config.toml
arch = "transformer"
model = "audio frame classifier"
dataset = "short pieces for a synthesised band: melody, chords, bass and drums"
train_examples = 26041
noise_aug = 0.002
time_shift_ms = 50
n_mels = 80
hop_length = 160
input = "log_mel"
spec_augment = true
win_length = 400
num_classes = 25
output_stride = 2
norm = "rmsnorm"
norm_position = "pre"
activation = "reglu"
mlp_ratio = 4
head_dim = 64
fused_qkv = true
bias = "none"
qk_norm = false
parallel_block = false
inner_norm = false
subsampling = 2
layers = 6
width = 256
positions = "learned"
init = "small_normal"
residual_init = "scaled_by_depth"
optimizer = "adamw"
lr = 0.0019
beta1 = 0.8
beta2 = 0.999
eps = 1e-08
grad_clip = 3.0
steps = 16800
batch_size = 128
epochs = 82.6
lr_schedule = "step"
warmup_steps = 330
weight_decay = 0.1
Rows from block 3 of a small audio frame classifier, named by matrix and row number. Rows with one number belong to one neuron. Each number is 50 + 15 x the weight over its row's rms, rounded and kept within 0 to 99. All counts start at 0.
After each neuron's rows are labels from the 100 clips, of 14976, where the neuron reaches its largest size: "loudest" is the band of the loudest frequency at the time of the peak; "responds to" is what is common among them. Only what is clearly more common there than usual is listed. The data: short pieces for a synthesised band: melody, chords, bass and drums. In brackets: how many of the 100, against the usual share in percent.
# gate: MLP gate (model.blocks.3.mlp.gate.weight, 1024x256), inputs 128-255
# fc1: MLP up (model.blocks.3.mlp.fc1.weight, 1024x256), inputs 128-255
# fc2: MLP down (model.blocks.3.mlp.fc2.weight, 256x1024, transposed), outputs 128-255

gate.548:40 38 49 67 30 56 25 58 52 55 42 40 43 36 70 28 61 44 41 57 44 42 67 43 55 61 55 76 81 71 37 49 61 47 20 26 53 47 41 30 47 43 69 51 63 75 54 33 24 61 58 48 61 58 45 37 52 65 69 37 26 30 30 44 42 22 35 77 51 51 45 40 33 15 60 49 39 69 55 55 30 31 68 26 17 51 29 59 46 46 32 64 56 53 46 42 32 40 49 60 76 57 62 20 22 32 50 61 43 55 76 51 32 51 49 41 68 47 36 39 62 42 62 56 32 54 38 64
fc1.548:63 58 54 45 55 37 45 40 26 60 63 45 60 40 72 10 59 49 48 50 41 55 47 68 51 43 40 34 59 40 26 41 52 55 69 46 64 62 70 47 42 48 83 27 41 80 35 28 53 52 66 29 20 68 58 27 59 14 58 46 39 56 40 47 47 14 18 61 49 10 35 44 63 29 29 26 69 52 64 62 67 41 42 25 32 67 51 63 45 61 59 64 48 55 60 41 43 51 54 75 67 42 26 70 34 65 50 50 70 72 57 46 45 67 16 47 67 56 34 36 23 41 39 70 29 46 18 35
fc2.548:50 63 51 69 41 55 51 44 61 46 59 54 33 69 32 53 27 40 61 31 44 55 42 41 71 36 28 71 47 49 66 49 76 72 48 41 26 50 45 70 60 37 48 61 48 37 68 57 57 58 33 76 32 56 60 57 22 60 68 57 62 24 46 61 42 54 64 51 65 68 24 89 28 51 44 66 30 72 51 29 25 32 16 72 43 59 48 57 31 90 52 27 39 42 52 75 41 50 46 28 45 46 65 42 72 59 64 45 66 38 37 71 45 46 70 65 59 36 68 50 44 60 45 37 55 29 31 56
loudest: 250 to 500 Hz (49 vs 23)
responds to: key: D# major (60 vs 4.1); key: G minor (38 vs 4.1)

gate.207:67 57 45 54 59 41 48 31 50 43 58 47 83 61 63 32 54 42 41 49 40 52 55 58 47 41 50 43 67 47 30 20 66 47 43 18 28 48 63 52 40 12 59 70 18 56 51 23 45 57 57 26 54 52 71 66 49 59 57 46 59 13 62 38 60 36 29 50 35 24 38 42 50 59 59 36 75 38 41 46 68 46 40 74 42 49 60 63 51 58 43 51 50 46 41 60 44 72 58 60 51 50 67 42 12 72 64 38 29 69 66 57 34 72 32 26 65 40 33 27 43 40 38 57 32 64 73 50
fc1.207:41 42 51 35 60 55 94 51 81 52 57 40 39 66 66 25 63 48 58 44 79 52 64 48 44 50 46 37 61 16 33 63 26 53 54 32 38 55 48 56 52 63 63 48 64 44 56 62 57 50 60 43 58 39 80 66 64 63 46 49 47 59 51 51 13 56 28 45 57 41 49 28 61 24 43 50 55 68 22 82 72 57 59 46 72 71 62 40 88 35 57 38 60 55 20 44 57 48 63 46 51 50 58 60 36 40 56 51 58 35 39 37 56 66 24 71 64 70 42 56 60 78 59 41 47 59 43 27
fc2.207:70 40 82 45 46 66 48 13 31 32 25 68 61 56 41 56 42 79 38 63 30 60 53 42 43 47 95 49 24 79 64 56 66 79 23 51 59 41 67 81 50 44 46 63 38 68 36 52 53 67 54 53 60 66 62 47 63 43 45 47 51 36 36 25 42 59 45 53 61 50 29 40 54 47 60 40 74 69 46 47 48 52 62 61 58 73 70 67 51 63 38 58 48 51 41 59 64 66 51 56 32 65 40 31 28 65 71 46 61 59 63 63 82 36 56 65 79 33 68 68 48 56 62 47 55 57 46 51
loudest: 500 to 1000 Hz (44 vs 15.5)
responds to: key: D# minor (50 vs 4); key: D# major (50 vs 4.1)

gate.320:31 40 26 47 38 42 12 74 42 61 55 57 57 43 74 42 71 39 42 79 48 54 49 42 43 59 63 55 63 70 36 34 96 40 68 66 59 35 57 51 49 51 59 28 71 49 76 48 59 54 49 20 42 46 45 46 44 59 58 75 33 41 58 57 69 26 66 29 43 45 56 40 57 33 62 49 47 32 69 58 40 37 59 76 28 63 41 28 46 44 63 50 40 60 69 52 57 25 28 48 64 64 57 36 62 63 24 63 68 50 42 30 26 11 25 30 44 57 34 55 46 36 48 54 58 55 38 57
fc1.320:67 49 27 72 36 34 78 49 39 45 66 50 42 56 50 49 42 41 49 44 72 53 63 53 46 34 39 42 27 55 48 60 44 80 59 45 29 50 58 56 50 34 66 42 37 31 77 63 65 53 27 59 41 49 62 43 27 50 43 39 40 38 85 65 58 48 41 78 29 45 44 70 23 55 22 40 33 66 25 23 59 42 45 36 50 33 24 49 54 62 44 30 64 49 41 52 57 47 75 43 68 74 67 36 57 35 52 42 48 51 64 67 31 60 77 42 52 48 56 23 44 49 40 37 38 54 55 33
fc2.320:46 57 57 39 62 58 26 25 31 35 44 38 66 56 50 47 46 47 30 26 45 38 35 60 43 71 41 60 80 44 41 38 38 60 44 27 67 55 55 54 48 43 44 45 35 26 36 55 53 48 38 36 58 29 65 31 35 26 45 40 65 39 23 41 44 52 46 74 67 59 49 50 35 55 68 37 49 45 53 36 41 57 48 52 52 69 66 56 42 45 28 66 51 53 67 65 33 57 23 56 52 27 35 66 33 36 39 26 36 56 19 37 58 53 66 29 49 52 33 65 42 38 11 36 49 41 25 53
loudest: 250 to 500 Hz (53 vs 23)
responds to: key: A minor (41 vs 4.3)

gate.36:35 67 22 49 42 53 23 65 34 56 65 67 74 65 53 44 60 34 60 70 63 50 63 44 42 52 45 38 55 62 60 37 75 46 73 45 47 59 43 34 54 46 43 56 27 44 77 68 50 60 50 33 60 55 61 71 32 59 42 65 54 31 58 42 70 60 33 34 44 33 54 51 31 50 71 59 45 65 72 48 78 42 51 89 35 66 44 30 70 53 74 49 64 67 48 46 52 50 53 44 62 58 43 35 68 77 48 43 41 52 45 44 19 44 49 56 62 41 32 41 58 60 46 41 45 41 61 87
fc1.36:47 74 23 32 66 42 38 48 30 49 62 65 71 71 52 56 53 45 60 61 51 60 22 64 38 46 54 44 63 52 69 50 53 64 84 58 42 50 38 56 47 58 23 53 17 42 60 63 46 44 59 45 51 58 57 78 53 62 33 72 43 43 59 47 36 59 49 38 44 42 61 60 41 35 71 44 51 50 65 25 69 63 48 96 43 55 68 45 60 29 66 28 36 65 40 46 62 46 60 39 40 62 48 52 72 61 34 49 43 58 36 54 37 43 72 55 45 24 40 46 28 69 27 51 45 25 76 51
fc2.36:54 39 69 49 52 55 76 29 67 24 54 55 34 45 37 50 39 65 59 66 55 25 43 37 69 43 67 53 19 57 35 64 02 34 31 37 64 61 52 71 40 52 24 52 93 40 36 71 40 73 53 86 57 49 23 39 70 63 34 85 54 59 45 58 35 54 61 72 60 49 46 52 53 47 61 77 73 43 52 65 57 59 64 75 76 32 75 50 51 19 40 44 69 45 29 47 60 49 44 62 37 47 58 60 67 41 58 50 27 39 50 38 74 77 37 62 74 43 56 27 63 49 61 63 69 29 48 24
loudest: 250 to 500 Hz (64 vs 23)
responds to: key: A# major (28 vs 4.1); key: B minor (28 vs 4.2); key: A# minor (27 vs 4.1)

gate.218:54 61 09 56 60 62 44 53 78 67 61 43 51 64 79 51 78 09 35 48 29 36 64 47 56 44 18 56 30 60 62 54 42 64 33 66 46 25 67 56 38 52 45 39 46 42 75 12 26 47 65 58 74 36 47 85 52 53 62 54 61 40 28 39 37 43 53 42 23 48 69 61 16 51 37 21 36 46 71 38 34 49 46 50 39 40 34 43 65 35 55 56 29 62 64 58 48 57 52 39 89 36 54 44 21 40 55 34 47 50 72 51 27 43 44 49 47 66 54 50 44 61 66 25 49 45 36 44
fc1.218:50 68 31 42 74 56 57 49 68 43 30 46 16 74 52 47 56 35 87 42 37 43 43 03 54 44 39 73 60 49 46 55 21 52 30 29 10 50 36 37 52 23 66 48 67 78 63 41 53 52 60 65 65 48 52 65 46 73 60 45 57 44 46 64 46 38 53 61 68 30 36 37 57 40 24 48 36 77 36 28 54 43 63 29 31 33 50 52 54 30 48 42 54 53 49 51 46 36 64 43 82 64 88 63 66 33 45 65 33 53 75 74 36 34 49 38 55 51 52 29 45 52 64 47 71 50 43 27
fc2.218:53 53 56 41 56 50 36 59 31 53 50 51 64 63 38 45 23 50 64 40 69 44 37 46 44 45 80 61 73 46 46 37 61 35 64 36 77 60 26 34 59 32 40 75 31 42 64 75 86 56 33 28 66 55 59 52 36 39 28 55 48 51 53 67 76 48 56 41 35 60 34 31 73 28 65 38 42 36 54 69 51 59 32 51 35 64 47 40 45 73 41 53 65 16 59 70 33 40 40 56 46 33 40 59 59 42 18 55 52 58 16 26 62 26 62 48 30 54 40 58 48 60 14 50 41 45 51 54
loudest: 1000 to 2000 Hz (27 vs 9.5)
responds to: key: G minor (51 vs 4.1)

gate.255:52 46 40 68 53 17 30 58 43 67 56 54 84 67 49 58 41 48 57 51 67 81 24 53 42 47 47 39 40 29 36 49 64 50 69 62 58 49 52 56 53 17 71 50 46 28 63 50 60 46 44 48 49 72 81 84 57 66 46 64 40 45 47 34 40 49 58 55 48 43 53 59 28 38 53 66 48 36 70 54 79 56 28 73 38 71 32 49 75 49 41 33 53 55 42 49 59 45 75 46 42 58 55 22 33 62 43 58 45 51 25 58 40 58 70 60 56 57 60 61 39 77 36 30 39 77 45 47
fc1.255:57 43 49 75 62 27 62 40 68 70 35 70 61 49 57 47 51 38 76 67 37 59 36 49 61 65 59 53 66 50 29 62 86 69 61 45 51 15 56 52 48 59 44 50 54 62 51 27 47 45 47 43 43 52 34 73 71 70 65 89 42 63 26 21 47 74 82 48 60 57 46 43 62 66 43 74 47 45 41 40 40 59 44 80 46 34 41 18 52 30 38 42 59 52 51 76 66 50 42 47 53 28 49 48 31 30 61 45 38 70 41 39 39 62 34 39 62 42 70 23 60 55 44 44 75 53 45 43
fc2.255:69 53 57 53 50 60 64 66 52 71 53 68 57 44 41 39 56 47 60 39 44 60 48 68 55 47 49 38 53 57 59 60 58 50 88 70 26 73 83 78 37 53 66 68 21 68 31 32 62 44 51 46 26 54 64 47 38 31 74 43 65 53 42 54 65 42 30 73 72 39 58 72 23 83 45 56 54 63 67 16 54 60 08 59 62 66 34 68 52 60 34 50 47 48 50 56 69 68 61 58 39 43 21 44 48 54 66 29 35 61 43 71 25 60 47 41 56 26 66 57 27 61 42 66 49 43 70 81
loudest: 500 to 1000 Hz (42 vs 15.5)
responds to: key: D major (86 vs 4.2)

gate.315:48 11 20 64 43 44 28 50 48 54 51 77 30 65 56 66 46 37 67 73 53 53 48 62 44 53 42 55 33 61 44 50 52 61 58 46 51 32 59 51 58 18 50 40 31 48 73 43 46 49 22 38 65 40 52 68 53 68 52 62 32 41 55 32 53 47 69 28 27 62 41 38 15 48 50 54 38 55 30 31 47 51 47 74 54 22 32 38 58 40 56 52 36 59 41 63 59 29 64 42 91 51 53 25 42 32 51 33 50 65 39 45 13 36 69 43 62 24 61 60 59 50 37 48 50 34 52 77
fc1.315:42 57 50 48 39 27 00 48 10 49 56 39 57 52 63 31 65 39 35 57 51 55 45 60 42 63 58 50 96 48 63 46 72 50 60 48 65 26 40 36 43 48 50 47 33 21 43 50 50 62 57 14 31 60 70 33 58 35 32 64 44 32 99 30 51 43 59 40 27 54 33 40 50 41 67 52 47 65 40 70 39 49 64 57 36 47 66 46 82 58 55 93 76 41 23 62 48 14 56 48 48 79 54 43 38 31 40 24 55 31 52 34 37 56 48 44 54 50 41 59 63 37 52 70 31 51 59 68
fc2.315:50 63 68 45 38 58 85 31 64 53 42 35 43 49 33 25 29 61 77 32 33 64 34 56 55 52 45 37 63 55 31 65 33 49 40 33 29 59 49 55 60 65 57 74 30 68 32 44 60 49 54 46 33 32 76 53 54 53 42 50 58 51 41 65 09 51 65 87 77 41 41 44 30 64 44 49 47 55 39 45 82 47 16 50 79 60 59 60 43 60 41 24 73 46 45 61 57 63 60 53 28 48 57 76 32 50 57 39 04 24 57 66 59 82 50 53 66 33 78 44 53 59 59 27 62 68 33 30
loudest: 500 to 1000 Hz (40 vs 15.5); 1000 to 2000 Hz (26 vs 9.5)
responds to: key: C major (58 vs 4.4)

gate.500:51 32 46 62 58 43 68 55 60 56 82 40 66 60 63 28 63 52 43 63 82 40 55 48 44 58 39 43 67 30 40 28 35 34 50 17 44 52 77 65 44 34 73 47 37 32 49 34 45 50 60 29 39 33 79 74 59 62 47 58 57 27 68 51 53 26 22 54 39 32 52 45 39 35 49 43 69 26 43 87 73 39 71 51 63 53 61 68 45 55 55 41 50 44 32 53 54 66 50 61 52 60 64 57 05 73 56 21 54 41 56 31 43 73 27 24 58 69 48 44 43 41 49 49 31 74 81 40
fc1.500:51 74 49 35 53 38 56 52 45 47 42 57 38 44 41 69 61 52 63 52 41 49 21 73 49 44 41 62 28 55 63 56 61 53 75 64 59 55 53 51 44 87 20 37 50 45 36 66 64 50 73 71 57 56 17 34 39 38 37 54 55 74 54 59 54 58 66 43 33 51 59 48 59 84 56 61 58 51 75 30 26 63 40 34 50 39 62 39 36 34 64 52 29 58 64 43 62 39 54 43 50 24 24 68 99 46 37 58 63 48 21 61 50 36 50 53 42 22 54 58 41 44 58 71 78 23 30 55
fc2.500:32 51 21 43 55 56 28 86 33 68 54 36 46 49 44 55 49 33 57 46 39 48 53 43 61 61 36 50 56 49 45 39 56 20 60 62 52 58 27 08 68 30 59 40 55 35 53 45 66 31 57 30 56 42 56 72 39 55 66 56 51 76 38 55 79 43 67 35 36 57 58 54 51 54 14 49 20 33 53 61 38 48 28 52 34 48 17 37 58 60 70 57 40 57 51 56 31 39 58 60 53 65 44 63 48 47 27 54 48 55 40 45 10 64 45 34 11 46 31 53 40 33 36 43 46 67 53 53
loudest: 500 to 1000 Hz (41 vs 15.5)
responds to: key: D# minor (56 vs 4); key: D# major (44 vs 4.1)

gate.426:46 30 29 64 17 40 58 51 42 52 67 60 73 62 73 42 73 42 40 67 62 59 55 80 48 61 47 45 56 48 48 43 55 48 70 47 58 65 84 61 53 39 69 40 32 25 43 37 70 55 55 11 56 43 76 34 45 50 69 71 42 38 56 35 54 37 51 63 18 54 51 41 46 73 49 47 59 50 43 39 51 43 31 88 61 47 43 69 51 55 45 52 47 45 38 72 57 66 48 64 53 55 34 67 20 38 75 26 31 46 35 49 26 67 58 32 59 26 62 42 50 28 38 66 22 65 52 67
fc1.426:45 66 48 47 35 19 53 62 80 62 73 48 59 58 68 33 78 44 38 50 50 53 33 78 56 62 39 65 94 32 26 48 73 46 67 37 45 48 60 64 43 61 51 56 57 41 42 43 45 45 49 07 42 46 45 26 55 54 60 75 50 46 21 43 35 42 44 97 41 58 56 46 59 75 46 43 72 73 56 41 48 47 33 63 61 71 69 61 40 51 53 42 70 50 58 47 53 71 44 43 35 27 38 57 33 40 50 50 28 23 50 45 49 53 27 47 46 55 62 33 41 44 35 42 20 46 19 32
fc2.426:47 33 53 33 64 55 36 30 74 61 25 23 53 26 56 30 38 50 51 40 92 43 77 40 62 55 28 31 54 48 51 48 74 14 40 45 59 33 53 58 57 61 48 24 48 63 50 41 39 58 77 75 59 42 29 47 54 58 62 62 48 56 57 49 71 47 59 26 52 31 44 40 49 32 60 56 59 34 42 59 23 58 77 60 59 33 54 26 21 52 54 50 19 58 66 33 46 41 16 44 64 47 58 70 61 44 69 48 85 50 40 21 44 55 35 49 62 52 56 79 57 29 65 51 51 29 46 77
loudest: 500 to 1000 Hz (42 vs 15.5)
responds to: key: D major (44 vs 4.2); key: D minor (31 vs 4.3)

gate.529:20 23 34 73 22 40 31 73 30 60 58 64 51 35 84 44 69 44 35 79 61 60 55 51 51 67 74 53 41 73 19 38 38 56 67 60 66 47 61 49 61 57 90 38 54 53 54 33 47 43 52 31 54 68 67 26 47 44 74 48 25 38 56 28 51 08 53 38 42 42 43 27 24 45 59 50 39 38 78 61 47 28 62 45 65 54 13 35 49 42 51 68 27 66 39 50 45 29 56 59 76 51 39 45 32 52 49 51 64 59 49 44 17 45 53 33 58 25 24 53 55 50 49 76 50 68 40 69
fc1.529:22 26 32 60 41 70 49 69 36 48 58 65 54 34 75 50 56 48 28 74 66 53 46 60 48 63 75 51 57 82 25 37 32 64 65 43 85 46 65 48 61 56 80 37 67 53 45 44 46 34 45 50 57 72 64 33 33 30 69 44 24 57 37 26 41 23 47 53 49 55 49 33 37 40 67 34 43 43 70 59 46 34 58 35 48 74 24 37 47 31 50 70 34 73 47 44 42 29 35 75 64 37 13 68 50 40 37 54 56 36 27 53 26 32 44 33 49 13 42 56 44 66 26 68 60 64 38 50
fc2.529:37 61 52 50 31 36 55 46 69 17 61 69 65 56 50 53 51 78 34 72 49 35 65 57 35 70 74 57 40 55 55 38 40 62 42 35 48 31 43 72 67 61 20 60 32 24 42 57 54 49 42 37 16 50 47 27 42 73 34 35 45 16 66 19 19 68 52 48 37 56 86 63 35 37 74 52 52 55 65 64 37 40 31 63 33 68 58 63 63 62 42 37 44 37 44 48 53 64 37 32 35 29 55 30 41 53 68 47 50 68 53 53 44 26 74 40 63 57 52 34 56 58 73 41 42 63 40 46
loudest: 250 to 500 Hz (60 vs 23)
responds to: key: G minor (56 vs 4.1); vibraphone-like (27 vs 10.5)

gate.631:44 36 39 55 51 52 33 51 35 77 63 47 56 49 82 42 77 17 39 50 36 58 36 70 50 65 37 45 49 57 53 55 47 39 73 70 66 45 58 51 36 59 54 36 63 56 41 35 62 45 65 51 50 30 58 55 70 30 55 73 68 57 38 33 59 47 62 45 34 64 31 50 66 62 54 63 59 40 62 47 36 70 41 58 58 41 56 40 46 34 73 71 47 43 65 68 68 16 52 60 67 55 32 52 49 54 44 36 75 36 37 23 33 66 23 38 57 50 62 70 48 44 18 46 19 43 35 28
fc1.631:66 58 50 44 62 52 51 35 41 31 44 32 68 54 29 51 32 57 31 47 56 36 64 52 39 39 49 37 75 53 51 36 81 50 52 42 44 61 39 53 49 56 59 58 30 49 53 53 68 57 57 61 59 29 71 59 41 34 44 33 85 48 76 60 66 65 29 31 55 34 35 57 53 30 52 32 51 27 42 78 74 45 43 56 51 67 41 78 57 57 52 50 56 32 36 30 36 52 50 70 20 52 52 38 42 61 71 57 59 43 71 74 58 68 49 55 51 60 47 52 41 65 75 58 26 68 66 50
fc2.631:41 26 58 63 42 64 18 53 33 80 42 68 61 41 61 34 57 28 35 46 41 61 49 75 50 69 52 54 46 80 58 59 30 43 64 75 59 47 67 43 45 52 64 22 58 53 26 39 39 52 61 51 41 57 54 55 73 30 66 61 32 49 49 39 22 47 60 35 53 41 49 25 35 59 64 60 40 51 25 41 49 54 40 54 43 54 41 20 52 47 49 71 48 70 48 75 68 36 37 59 79 61 32 64 54 35 45 35 60 24 30 32 23 46 53 32 67 37 65 99 61 36 46 42 46 55 10 56
loudest: 500 to 1000 Hz (34 vs 15.5)
responds to: key: D minor (32 vs 4.3)

gate.283:69 68 51 66 70 57 78 50 70 55 43 59 51 56 56 59 49 04 55 27 62 45 38 65 57 21 50 42 37 44 44 80 42 80 48 60 40 37 72 57 42 29 26 46 50 35 59 51 49 48 47 22 83 57 40 47 35 48 51 75 69 49 49 55 50 56 44 38 42 41 72 79 23 78 40 51 46 79 46 32 45 78 29 58 56 39 42 39 66 48 46 32 37 58 42 51 80 64 62 46 48 40 40 45 45 50 52 45 30 72 35 56 52 39 46 47 55 48 49 49 39 55 35 34 88 50 62 43
fc1.283:54 56 56 49 47 52 48 39 61 30 53 66 54 49 45 71 46 57 42 41 69 45 24 60 45 39 64 55 40 29 32 47 63 60 35 44 54 42 58 48 70 24 27 70 51 20 25 60 53 49 19 27 78 63 48 26 27 42 48 53 60 34 45 45 41 54 61 57 55 67 77 55 26 84 43 47 65 60 58 62 53 62 30 53 63 53 54 41 63 47 37 17 44 50 61 47 53 74 46 39 40 22 33 41 20 46 55 52 41 55 18 52 55 39 40 44 55 30 34 34 61 59 27 56 52 47 66 65
fc2.283:67 52 67 60 50 52 43 37 69 67 45 38 34 47 62 32 37 32 26 44 44 47 77 63 99 34 56 29 64 41 72 59 37 65 58 59 53 45 39 33 42 59 53 36 50 71 58 58 35 66 55 62 50 57 72 47 61 45 56 43 30 47 76 57 34 59 60 26 63 33 35 60 56 44 62 62 42 34 49 49 64 48 57 53 48 31 35 59 63 48 29 49 40 47 30 64 53 31 82 59 50 73 72 45 78 21 69 61 32 40 65 52 53 57 57 74 69 75 61 60 51 45 62 67 38 40 31 56
loudest: 500 to 1000 Hz (35 vs 15.5)
responds to: key: D# major (33 vs 4.1)

gate.243:48 26 22 44 53 39 09 57 29 67 60 56 72 66 53 53 61 33 37 59 66 44 69 76 24 43 36 46 43 60 47 48 32 17 81 48 70 34 43 57 55 78 54 22 45 27 57 54 36 41 52 31 52 57 83 54 63 81 37 50 46 38 75 35 45 51 42 44 29 44 48 16 30 33 38 51 43 29 72 55 51 66 67 46 44 65 44 33 55 41 58 67 34 65 52 43 67 34 37 44 61 72 43 43 50 55 48 41 71 60 47 09 32 56 64 29 58 47 12 47 40 38 51 64 26 79 49 48
fc1.243:49 42 60 43 52 83 88 52 67 49 43 57 83 24 65 38 65 58 13 52 23 68 39 62 64 56 74 44 63 49 60 53 60 90 34 68 41 57 69 68 37 69 61 52 25 80 38 28 47 44 80 50 43 58 52 57 53 25 41 38 52 68 44 45 44 34 14 32 61 39 60 90 70 55 89 29 57 58 48 66 50 51 41 45 42 60 59 70 45 58 65 48 38 50 23 62 49 48 57 58 48 42 35 52 41 63 41 44 42 39 64 59 46 50 29 50 44 53 80 77 46 53 53 65 30 36 72 48
fc2.243:27 68 19 41 40 57 69 63 74 34 64 67 29 50 72 61 61 47 53 62 58 53 74 33 44 54 57 49 44 50 37 53 40 56 43 44 29 42 62 62 66 35 33 67 72 41 84 60 24 53 36 59 42 80 43 63 25 75 57 35 40 30 47 45 31 49 40 58 49 49 46 76 34 37 41 35 40 64 50 50 39 39 67 42 52 49 46 28 54 41 62 17 31 71 45 55 41 50 41 15 57 41 57 50 59 31 52 56 42 43 54 74 23 34 66 51 60 48 41 38 50 34 52 31 64 37 54 37
loudest: 250 to 500 Hz (58 vs 23)
responds to: key: E minor (48 vs 4.3); key: F major (30 vs 4.2)

gate.312:42 58 10 38 59 58 69 52 41 36 52 46 63 58 78 51 63 47 25 60 32 35 74 46 44 52 33 65 60 69 61 21 35 64 38 24 31 57 29 54 51 42 34 46 58 52 80 39 53 52 67 54 53 36 65 48 37 56 55 29 58 34 61 37 56 45 34 41 43 37 30 46 67 47 72 23 49 19 59 51 44 37 50 17 59 59 55 47 55 25 59 70 35 60 47 30 28 24 68 50 65 74 57 43 71 86 53 44 77 63 59 64 29 65 43 45 47 75 26 54 40 56 64 76 35 51 60 25
fc1.312:57 68 19 39 67 57 68 42 43 37 46 49 67 60 73 54 58 52 10 59 39 31 78 54 49 50 41 60 43 78 80 20 41 71 39 30 38 60 41 51 52 50 42 55 64 55 70 23 57 55 70 62 55 45 62 50 54 39 61 33 57 28 56 26 67 63 43 48 57 41 31 56 58 74 65 25 58 21 70 36 35 39 51 37 56 56 59 61 60 22 59 77 42 68 60 40 33 41 64 47 66 86 50 48 64 72 71 39 75 62 62 66 35 68 47 59 57 65 47 50 40 57 70 56 45 47 60 36
fc2.312:65 52 67 74 42 53 62 64 65 65 67 56 65 62 37 41 47 40 68 56 52 52 26 66 35 46 71 53 49 55 00 51 41 52 99 77 73 59 82 65 38 64 64 57 31 59 47 52 65 42 50 49 36 61 58 39 38 28 48 76 59 81 52 59 32 35 30 69 59 49 49 28 30 57 70 50 63 50 45 58 74 52 56 62 62 50 44 53 47 42 51 44 82 27 43 66 53 38 34 70 51 17 19 66 48 47 57 40 21 21 39 43 67 60 40 48 65 56 64 53 44 66 62 87 77 52 55 53
loudest: 500 to 1000 Hz (38 vs 15.5); 1000 to 2000 Hz (36 vs 9.5)
responds to: key: F major (27 vs 4.2); key: A# major (25 vs 4.1)

gate.544:30 36 21 52 39 32 21 62 65 64 64 63 66 65 55 45 63 46 41 71 52 57 34 48 40 57 23 50 53 59 45 08 70 34 58 56 61 52 54 65 62 32 56 33 35 20 74 44 46 52 52 32 23 53 54 47 37 55 37 78 41 31 44 24 56 46 41 21 38 35 32 62 25 43 53 35 43 54 46 39 49 30 48 51 13 43 54 42 66 63 74 63 74 57 55 52 31 30 59 43 61 67 35 45 57 65 40 21 65 43 56 38 13 36 61 39 50 64 65 41 55 45 45 40 42 59 38 41
fc1.544:52 75 47 44 41 25 51 38 57 28 80 34 76 56 49 36 54 49 31 53 41 52 28 57 46 49 48 49 58 43 24 30 37 70 49 34 51 44 46 76 45 55 46 56 25 30 47 35 30 44 51 24 50 35 56 48 46 56 37 76 52 25 73 62 55 45 48 44 14 37 52 47 38 60 47 29 66 35 40 69 77 32 41 68 54 60 70 59 75 46 64 51 52 55 48 43 30 77 69 45 42 47 72 40 47 44 48 47 21 16 84 62 58 56 47 64 44 59 54 28 46 45 56 66 11 12 32 38
fc2.544:55 35 77 50 41 75 60 29 27 62 24 66 62 36 28 59 25 68 14 62 36 50 47 61 35 46 68 34 26 66 63 49 69 74 61 84 78 40 53 44 51 50 71 42 33 30 36 67 65 65 34 81 47 42 62 55 38 19 37 44 57 43 26 38 31 73 56 43 63 71 60 45 22 43 66 57 52 49 51 40 31 40 58 41 60 36 58 40 45 62 40 56 39 49 49 72 65 43 72 25 22 57 10 58 26 47 57 52 62 25 21 30 72 44 58 62 61 25 58 86 55 60 54 47 52 31 51 67
loudest: 250 to 500 Hz (48 vs 23)
responds to: key: G# minor (52 vs 4.4)

gate.296:28 62 35 50 49 56 45 61 63 52 56 59 82 51 69 50 64 50 47 72 50 48 37 39 49 52 49 52 40 70 44 24 77 30 27 80 61 35 50 61 46 67 41 48 47 45 72 54 41 49 49 35 50 54 45 97 32 76 30 80 36 55 64 26 49 43 51 26 44 45 51 40 64 68 50 29 32 43 59 81 37 33 54 47 51 46 45 46 74 68 93 55 59 55 15 48 40 28 56 54 77 38 44 44 40 89 31 32 49 48 40 40 06 13 45 49 36 48 51 65 65 64 52 58 31 46 76 59
fc1.296:42 62 49 55 48 79 27 52 36 42 75 58 79 63 41 51 49 37 37 35 46 82 47 55 52 28 57 40 75 68 68 38 61 37 37 63 60 51 53 37 60 20 62 65 37 68 76 32 73 43 68 17 58 51 78 62 54 50 41 52 49 26 39 47 45 43 30 34 34 36 29 73 35 57 54 18 47 75 55 51 86 47 32 65 43 56 65 62 92 87 82 50 48 53 24 53 52 28 70 51 67 56 48 52 42 67 41 31 15 43 41 43 37 38 48 61 55 20 63 60 45 55 23 48 49 50 47 52
fc2.296:69 17 55 60 48 79 73 42 46 56 47 60 51 58 43 42 44 38 14 58 62 55 57 60 42 48 49 29 25 43 61 65 44 58 50 53 39 33 76 51 20 72 27 48 19 66 38 53 47 56 62 79 43 55 89 43 54 39 27 27 53 64 51 34 61 40 39 43 45 39 32 47 51 32 73 52 54 33 46 54 79 71 35 29 42 45 23 49 70 32 40 40 46 38 18 63 77 57 52 59 38 28 52 57 39 33 62 40 37 55 51 25 61 80 54 59 52 33 45 53 48 34 62 78 83 62 25 83
loudest: 250 to 500 Hz (49 vs 23)
responds to: key: B major (39 vs 4)